Rows from block 5 of a small multi-label image tagger, named by matrix and row number. Rows with one number belong to one channel. Each number is 128 + 32 x the weight over its row's rms, rounded and kept within 0 to 255. All counts start at 0. Numbers have three digits each.
After each channel's rows are labels from the 100 images, of 14976, where the channel reaches its highest value: "responds to" is what is common among them; "patch colour" is the nearest of a few named colours to the mean colour under the peak. Only what is clearly more common there than usual is listed. The data: histories of elementary cellular automata, time running down. In brackets: how many of the 100.
# convs1: grouped (4 groups) 3x3 conv (model.blocks.5.convs.1.weight, 224x56x3x3, each kernel summed), inputs within the group 0-55
# convs2: expand pointwise conv (model.blocks.5.convs.2.weight, 448x224x1x1, transposed), outputs 0-111

convs1.23:117118157105136134086082121109144132065130147177112097130117095124109111072152183095118178144070114123111051111113078135118075195124131135123109181116102134171094082159
convs2.23:152167130123093108127131110066166127120142135146142107117144122069155172091118105121120179151058135110147122160139193150134079126163105160145172161120159115160103072137188116110159183122116139111140151141122154167120060203098118153115127098135094126108096108157079123193124093116186155148146134083115166085127121094186099100101052145135
responds to: large cells (97)
patch colour: black (61)

convs1.195:138144062136126078098145125095157151182124105103072190129122096087122117108100149107158157133142087107124132086086152099097151128106104113051084134152143072160085185151
convs2.195:123099114099141166089130163230131120112114147177061102098114110103123138156173077116177081130098109121192204153151073092105146164144116100141129114164122167128099119134136138151097130083078118142117150148102115125187132128118159145074060144163128143115085078138123041142167113150116121182119108146194142141135113169086138168127151104078
responds to: large cells (67)
patch colour: black (48)

convs1.12:116130131151131144157195077137143148180191114162138100111105123084081122140151135148136148160101145121127127112084226147087184091119157149109137175134138158146138066080
convs2.12:100166061097133142073149038140100143138116115075129148125148137122120106163111171098095081137128117106110112120137126153198088084108139189163130100156160109179163163122052141088087107155135092139093078164086088089172206109084129105117157098096094150131158099129185114143149115175113098078114067107104068108124109148095095120138187178092
responds to: large cells (94)
patch colour: black (78)

convs1.123:104105138089136130141143089099101180154136204108113148099114138170152200117180153086157069101150112129186164112166196118167174120156118127164109160121101142117161118148
convs2.123:105143099116100127145156083056089107081105061072083147116156118135114131146146131121131083147108134169139071141202124075111138127068103101147095093090094129144164133138070173134076164184144122126089088093035116145114095135092117037100080148127137104179135124074116118108104138109106102116090211097109128106104109137093061111102092128153
responds to: 001 turns on (94); 110 turns on (85); 010 turns on (80)
patch colour: black (52)

convs1.144:126119104136092149127133134152131075122144065162103142149052157079079149156095144166141148068111129112081119158131105126150128135062138169155077075198093138139097101135
convs2.144:135140163159085116125070117074156187120149088126167123003132147082075101157138067097151154165173103109121048150093124141141064138135145123085118077102198173160120153165103156169098203174136158165131100108099128127167129102152119146146085074122154114174139121058119124176122155146135092131164099130140122146127122125053092140125097142093
responds to: 001 turns on (100); 111 turns on (98); large cells (85)
patch colour: white (30)

convs1.28:117144148082141097134104129102073098109111139193158061121122124143190089105085216201122147115150076121087111121112124133126090087083131153128125167117124091120143096107
convs2.28:123145162117131117126136150130127178108118085146192146113121162083109204126136084120126165206145171103160120120133186077194111136115143124130157112124107140107172101116133162102134109143186130168121165130107070193102119180175093143094146089131186128129097171136080117150153172156128114151123147185067169090102088113051086124154136154092
responds to: large cells (68)
patch colour: black (65)

convs1.49:143086156128148152108180086109175166144178139134128111105123137077098156145137101151182066112138141129115167179134177208105167138156097150117140153169198125169124098119
convs2.49:117065052173142123155131110136077107085109113147108078136192114174096080124080166145063098126124183106109175110103130098059168101101094154108120143151151090171116144116079104137103141140134094089106102136127116111159181135079100072122194121147039145082104114119106099134113110065142147155128150078134123096106078099129150176116156149092
responds to: large cells (90); 001 turns on (82)
patch colour: black (64)

convs1.43:074176142078120122174110106082138104115122130170167053111141124149075134123103094131122111083164123103178154134114168121101130068088175064134143188105114126120117101082
convs2.43:178119146184141093081127077112195088100132150140142183098140153103165122116135163134129174122117168150147085093112080121141056139110128110165180173120150123113142119080200137156163199125176127112146102167123142134103108107110125133165098148096105124148130125066110142107146137129195153114161125083161127104150119138099135059182197116145
responds to: large cells (95); 001 turns on (92); dense start (71)
patch colour: black (100)

convs1.32:126158148168143184086140114071101140106199148160178129079114130049160142122133122168160096114113096128102142093068198159116158151134105164089147174146141147123133122138
convs2.32:117156070169135128120154080111166119136113115047162145131154213194131134137142109117104150109169155152158099147099189104181130109127170084106078046146106100077176138154167145147102095092114119173159069111173070103136177155157141128092132150082148108136160090113151118164040122151090126176178159112073160148123072146093128113113146109105
responds to: large cells (99); 100 turns on (84); 001 turns on (77)
patch colour: black (100)